config.yaml
hop_length: 160
input: "log_mel"
num_classes: 8
norm: "layernorm"
head_dim: 16
qk_norm: false
inner_norm: false
moe: "soft"
moe_every: 2
slots_per_expert: 2
patch_size: [32, 4]
layers: 14
eps: 1e-10
batch_size: 256
weight_decay: 0.09
Rows from block 5 of a small class-conditioned spectrogram flow-matching model, named by matrix and row number. Rows with one number within an expert belong to one neuron, the router's apart. Each number is 128 + 24 x the weight over its row's rms, rounded and kept within 0 to 255. All counts start at 0.
Before each expert's rows are labels from the 100 clips, of 14848 (inputs lightly noised), where the router gives the expert most weight on average: "responds to" is what is common among them; "lies over" is the class under the peak. Only what is clearly more common there than usual is listed. The data: melodies that start on their tonic, played by one synthesised instrument. In brackets: how many of the 100.
# router: slot weights (model.blocks.5.mlp.router.weight, 16x256), inputs 156-207
# up: expert up (model.blocks.5.mlp.up, 8x128x256), inputs 156-207
# down: expert down (model.blocks.5.mlp.down, 8x256x128, transposed), outputs 156-207

# expert 4
responds to: the note F# (65); tonic: F# (39); tonic: F (28)
lies over: F#4 (48); F4 (29)
router.8 [137 154 109 126  93 145 142 126 141 109 144 159 121 118 144 125 168 143 118 146 139 109 110 165 157 150 162 116 100  91 104 110 159 137 138 127 130 145 152 113 161 141 121 118 105  74 174 142 146 117 105 148]
router.9 [172  99 128  96  98 157 124 122 122 135 165 139 146 194 141 146 148 124 116  94 147 113 115 119 118 164 131 102 109 138 132 155 108 146 171 141 131 111 123 137 122 142 103 151 173 156 128 121 134 147 136  97]
up.0 [108 141 144 131 130 132 155 128 136 169 128 137 122 123 102 121 128 120 138 138  96 153 105 123 116 111 132 181 143 118 137 128 167 123 148 109 127 120 131 140 134 133 126 158 145 157  53 128 104 109 112 168]
down.0 [131  92 124 119 171 127 180 120 139 148  68 129 134 168 126 126 156 151 111 120 128 110 111 147 103 108 119 144 147 185 119 139 108 136 108 174 139 106 156 106 135 161 139 155 179 121 153 114 122 122 121 135]
up.1 [113 144  90 135 125 138 117 109 119 154 157 140 118  85 162  87 132 124 120 136 128 107 139 129  95 131 117 110 138 127 126 113 121 137 130 136 127 196 146 134 120  70 146 136 123 134 114 170 144 131 118 132]
down.1 [129  91 116 109 127 128 117 143  77 145 125 118 111  89 121 110 121 131  95 126  96 154 128 117 129 114 118 173 134 129 127 134 113  96 119 129 152 179 111 132 135 136 129 120 115  70 109 105 153 136 137 112]
up.2 [147 172 102 150 163 126 120  92 115 149 118 125 143 113 141 120 117 126  82 144 136 124 115 140 167 149  95 104 155 120 126 116 168  94 137 126 167 125 137 133 123 130 127  77 115  70 120 133 128 119 161 100]
down.2 [160 158 143  86 139 140 135 122  84 143 135 132 159 122 150 137 139 142 152 149  86 120 140 100 127 134 146 121 107 112 128 121 147 116 129 151 115  91 108 130 188 152 147 115 144 166 131 116  95 131 139  77]
up.3 [117 153  58  97 138 127 172 115  53 100  92 168 129  68 148 103 112 130 135  99  92  79 123 136 144 150 126 145 181 126 144 151 158 127 130 160 116 116 137 112 158 126 157 131 127 186 115 149 116 126 134 174]
down.3 [104 149  92  91 176 126 134 112 138 125 107 122 137 174 147 143 128 138 102 120 128 135 131 155 133 131  91 116 142 154 106 118 137 113 147  86  99 148 126  55 119 105  86 147 167 157 128 116 153 113 139  98]
up.4 [156 128 140  95 110 100 103 129 156  90 130 136 128 128 144  63 111 167  91 129 108 101 127 136 142 174 139 104 109  89 118  99 200 105 115 126 135 107 130 153 135 124 110  91 115 109 121 124 107  84 162 176]
down.4 [129 117 110  97  82 118 160 112 143 145 125 135 148 131 137 142 154 119 118 131 112  82 138 105 125 150 116 144 116 150 134 122 164  98 137 151 151 136 123 125 134 166 131 127  66 107  84 132 131 129  81 145]
up.5 [124 122  75 150 136 134  91 172 112 126  58 129 136 127 142 137 136 128 121 123 141 109 110 131 114 139 125 116 130 135  83 104 113 178  73 120 127 156 136  94 139 112 135 190 176 119 109 152 105 123 133 179]
down.5 [120 167 111 111  90 136 131 105 130 130 131 162  81 161 132 154 106  75 136 105  93  92 107 150 201 115 119 136 104  87 124 143 181 100 126 102 143 123 149 131 138 111  97 133 144 193 109 108 145 127 153 149]

# expert 2
responds to: the note D# (72); tonic: D# (39); vibraphone-like (33); tonic: F (27)
lies over: D#4 (40); F5 (33)
router.4 [109  98 139 109 121 137 113 137 173 110 117 131 134 187 110 150 107 144 119 173  97 177  81 122 120 134 114 182 111 135 121 133 158 178 135  99 139 134  94 119 120 122 135 101 125 170 170 124  76 107  94 113]
router.5 [108 107 124 115 104  94 106 123 115 135 108  99 110 129 134 124 130 152 141 153 107 120 114 183 125 143 152 134 118 133 168 134 103 134 133  99 127 116 132 130  91 100 118 106 111 124 165 132 127  87 140 115]
up.0 [158 138 122 154 124 133 141  34 125 133 121 131 132  90 149  71 122 123 102 143 151 127 116 122 128 117 133 104 115 140 119 106 126 112 107 128 163 112 173 149  90 131  73 127 108 123 131 141 148 121  96 151]
down.0 [131 132 114  79 124  98 147  96 130 130 109 151  94 170 118 116 128 180 110 186 155 108 124 128 169 115 201 146 108 148 115 157 183  88 137 118 112 125 116 123 154 174 157 142  63 130 146 108 101 121 130 105]
up.1 [129 113  86 105  92 150 117 148 127 107  83 133 156 103  93 139  91 134 140 147 148  83 159 129 138 105 145 135 109 102 119 130  93 111 100 113 143 167 138 127 125  88 106 129 102 131 124 125 156 118 131 123]
down.1 [159  88 156 149 109 120 133 158 160 132 124 102 147 139 104 108 161 152 101 126 102 137 172 118 161 139  93 122 150 108 128 125 110 151 127 163 171  76 122 174 141 159 159 129 121 105 124 140 164 111 153 108]
up.2 [140 127  64 119 144 174 143 138 107 158 139 153 126 121 125 155 132 118 162 120 128  93 152  94 158 174 119 155 137  90 104 121 155 135 129 156 124 141 132  93 134 115 134 166  82 126 149  88 161 159  90 165]
down.2 [121 159 173 163 115 114 131 115 137 140 152 108 128  81 130  83 142 126 115 143 118 121 146 117 144 127 112 125 129 127 131 104 126  82 143 127 148 136 127  77 150 135 119 134 132 144  79 120 140 114 177 118]
up.3 [104 134 125  93 140 118 195 114 121  98 115 146  67 110 109 130 128 117 108 122 137 123 198 140 120  48 143 128 125 149 126 131 115 175 120 128 125 208 177 159 124 105 116 129 150 101 112 176 130 142 137 133]
down.3 [143 105 137 150 147 150 175 153  88 141  81 116 113 150 112 142 114 133 141 138 140 127  87 136 126 190 122 141 129 129 139 156 138 123 116 119 123 145 129 156 150 133 142 126  84 124 104 152  93 141 137 150]
up.4 [125 145 120 145 155 143 126  97 125 127 144 124 135 112 120  96 126 123 126 152  84 129 185 130 101  87 107 150 119 133 125 126 128 145 121 113 125 211 144 185 110 143 125 139 108 163  99 130 135 117 125 127]
down.4 [129 132 134 127 146 118 123 102 123 130 115 185 139 144 169 130 107 165 152 129  62  95 127  95  93 113 182 132 156 110 119 159 147 138 133 121  84  96 112 132 133 133 109 123  98 105 142 124 106 144 145 172]
up.5 [129 159 135 164 174 113 145 155 124 135 136 149  97 104 140 137 149  94 109 136 127  79 101 118 135 123 175 132 127 117 135 128 142 134 141 128 167 116 117 141 129 175 131 139 128 122 118 136 117 126 175 107]
down.5 [127 131 112  92  97 157 125 129 125 127 125 128 131 122 137 125 132 132 153  76 111 140 100 114 131 138 129 120 121 155 150 146 114 129  95 130 107 122 141 128 122 121 112  84  77 142  88 129 140 161 126 116]

# expert 1
responds to: staccato (61)
lies over: no note (100)
router.2 [134 143 122 158 168 159 135 156 109 141 123 150 116 126 124 110 148 123 143 132 135 119 125 115 148 132  90 101 129 132 129 122 138 139 151 148 150 115 108 135 149 152 138 145 177 128 111 113 131 135 151 128]
router.3 [ 84 141 108 134 103 167 136 142  58 118 145 128  97 110 144 138 117 102 118 135 151 150 168 154 133 108 180 118 136 137  94 105 119 131 136 148 121 111 164 103 171 121 152 133  86 122 119 137 127 147 156 125]
up.0 [115 149 115 117 153 124 135 107 167 125 151 137  87 134 157 142 126 121 126 113 131 126 130 150 138 110 189 183 135 162 167 124 133  88 134 134  83 111 108 136 109 122 126 136 119  89 113 122 125 101 133  92]
down.0 [134 136 113 103  89 123 131 118 127 104 120 139 134 122 137 117 124 127 148 149 128 125 125 128 137 121 137 118 148 116 129  99 134 125 156 102 127 111 119 134 156 131 108 165 146 178 111 129 141 129 130  99]
up.1 [138 123 166  81  98 145 150  98 115 140 155 144  96 155 167 138 157 141  93  98 133 159  92 105 131 143 127 128 128  93 125 169  94 106 135 127 136 114 113 156 120 148 125 142 114 148 141 129 129 118 156 139]
down.1 [110 125 166 153  92  76 139 122 189 133 124 124 121 166 170 160 161 128 165  67 141  88 101  91 130 159  88 124 113 169 101 126 129 115 107 139 127  90 127 118  88 159 161 137 143 126  90 135 170 116 127 154]
up.2 [111 121  99  93 104 122 146 153 118 155  93 127 114 138 149 118 151 186  63 152  97 129  82 123 127 110 119 119 122 120 122 120 121 140  96 129 176  79 178 132 124 149 117 123 142  56 141 120 119 120 115 145]
down.2 [137 133 153 113 113 188  93 121 112 114 104 144 105 121 120 115 127 127 141 126 151 153 131 133 142 122  98  95 123 142 136 110 105 109 133  76 123 136  77 108 127 130 128 118 109 154  51 102  86 132 115 100]
up.3 [139 137 105 117 144 158 143 127 138 149 103  96 101 184 105 186 124 135 194 172 141 119 145 128 160 139 158 160 115 135 145 147 128 120  92 125 132 129  79 132 126  98 113 139 127 132 128 135 126 161 122 158]
down.3 [144 141 125 100  86 134 133 131 133 131 142 132  51  96 141 114 126 125  81 164 105 139 141 142 128 124 127 113 137 120 111 103 106 169 113 116 105 112 100  92 187 128 112 135 180 161 128 111 128 128 127 107]
up.4 [117  99 134 125 124 124 147 176 157 180 149 128 126 115 145  96 180 134 165 109 115 126 101 151  69 121 110 129 155 157 112 138 136 148 118 134 131  94 146 128 160 113 146 147 130 149 135 142 118 126 114 161]
down.4 [134 141 154 140 148 149 118 161 147 124 116 156 111 136 111  95 128 127 104  86 162 154 115 163 151 163 172 174 154 146 143 133  90 121 105 119 147  90 136 185 144 144 185 122 176 118  94  88  89 158 153 202]
up.5 [130  86 225 137 125 112 169 146 133 126 103 130 141 111 140 139 126 104  92 135 129 137 108 118 128  78 112 133 128 147 175 130 143 175 139 126 147 135 124 158 155 142 123 157 133 177 131 139 102  94 107 141]
down.5 [135  93 125 131 201 116 102 137 128  95 117 154  76 129 118 144 111 104 131 137 126 112 131 163  99 137  81 134 134 119 118 122 119 107  97  98 132 137 101 155 131 118  89 135 107 112 101 130  77  98 110 195]

# expert 5
responds to: the note B (70); tonic: B (47)
lies over: B5 (25)
router.10 [124 116 117  89 128 161 120 115 106 142  97 106 112 137 145  98 130 127 126 111  96  99 102 131 134 131 132 101 113 136 133 139  85 114 111 106 131  98 120 119 109 115 111 123 126 146 102 137 116 128 158 136]
router.11 [126 160 108 134 103 127 142 151 130 121 121 176 191 123 138 149  81 141 157 101 132 131 180 111 111 159 112 139 139 101 142 123 117 132 144 158 114 143 126 118 116 107 119 131 103 122 134 118 153  91 110 127]
up.0 [137 128 132 143 201 128 134 132  99 149 152 100 117 103 117 113 171 114 109 126 166 134 127 129 136 128  98 129 137 118 132 131 118 113 159 126 123 139 166 136  89 120 124 173 119 115 130 125 111 139  94 126]
down.0 [110 108 112 160 144  90 117 129 128 108  96 137  82 167 129 128 123 169 140 158 126 129 116 130 137 113 167 146 109 141 142  95  68 149 111  89 138 145 159 135  71 120 132 111 165 111 130 121 123 113 132 129]
up.1 [139 143 102 172 129 107 169 130 153 151 147 132 111 176 136 143 140 134 112 132 143 107 128 116 150 159 126 122 131 105 129 113 135 159 158 136 131 111  88 121 158 135 146 124 112 118 121 116 113 126 158 119]
down.1 [123 126 121 162 112 150 148  99 154  91 160 100 169 129 125 128 122  75 126  79 148  94 100 142 115 130 117 152 111 135 118 138 105 137 126 129 128 154  98  83 139 120 125 144 210 128 148 154 120 133 176 137]
up.2 [135 130 116 172 152  92 121 136 151 175  96 132 103 127 147 138 111 115 140 181 134 166 110 137 127 137 158 125 135 134 123 121 182 134 137 127 152 145 144 134 109 107 139 130 146 130 158 145 111 128 155 111]
down.2 [124 137 128 177 116 108 155 112 149 130 106 149 128 122 114 117 124 131 183 164 128 156 129 139 128 112 128 161 105 149 144 131 157 105 128 179 110 124 149 128 102 159 160  85 108 144 138 125 117 152 141  67]
up.3 [144 145 140 123 101 144 159  94 147 162 125 135 110 165  96 141 128 152 127 154 133 129 103 144 142 130 106 130 129 115 151 139 146 127 161 142 137 125 123  99 113 127 140 109 134 149 164 131 133 159 125 117]
down.3 [107 142 134 127 121 107 153 122 145 126 134 103  49 122 104 131 165 134 129 131 138 106 142 156 143 133 138 140 117 126 125 113  98 167 134 111 179 131  86 151 147 130 122 129 129 136 146 105 134 107 133  85]
up.4 [135 118 111  99  94 151 163 172 111 144 139 107 128 126 117 122 100 129 169 133 119  46 120 131 144 136 133 139 155 140 156 138 165  87 122 126 135 112 119 155 113  94 144 130 108 154 127 123 122  96 135 148]
down.4 [126  92 124 138 126 119 147 101 111 113 108 103 121 107 136 119 148 139 142 114 142  98 127 108 173 127 111 111 125 102 123 129 129 128 125 137 124 133 108  90 122 124  99 122  86  76  94 149 145  72 133 120]
up.5 [140 145 146 199  83 112  85 135 114 135 103 128 113 125 128 150 134 120  60 187 110 127 131 113 137 139 175  72  95 143 112 123 113 117  87 130 126 149 154 127 105 101 108  97 130 108 148 124 118 168 109 114]
down.5 [176  75  93 134  94 118  75 130 126 156 115 119 175 136 117 122  93 138 115 111 105 144 128 103 109  79 111 125 123 149 154 129 123 137  96 116 150 109 118 140 119 126 131 127 118  92 126 123 150 149 181 119]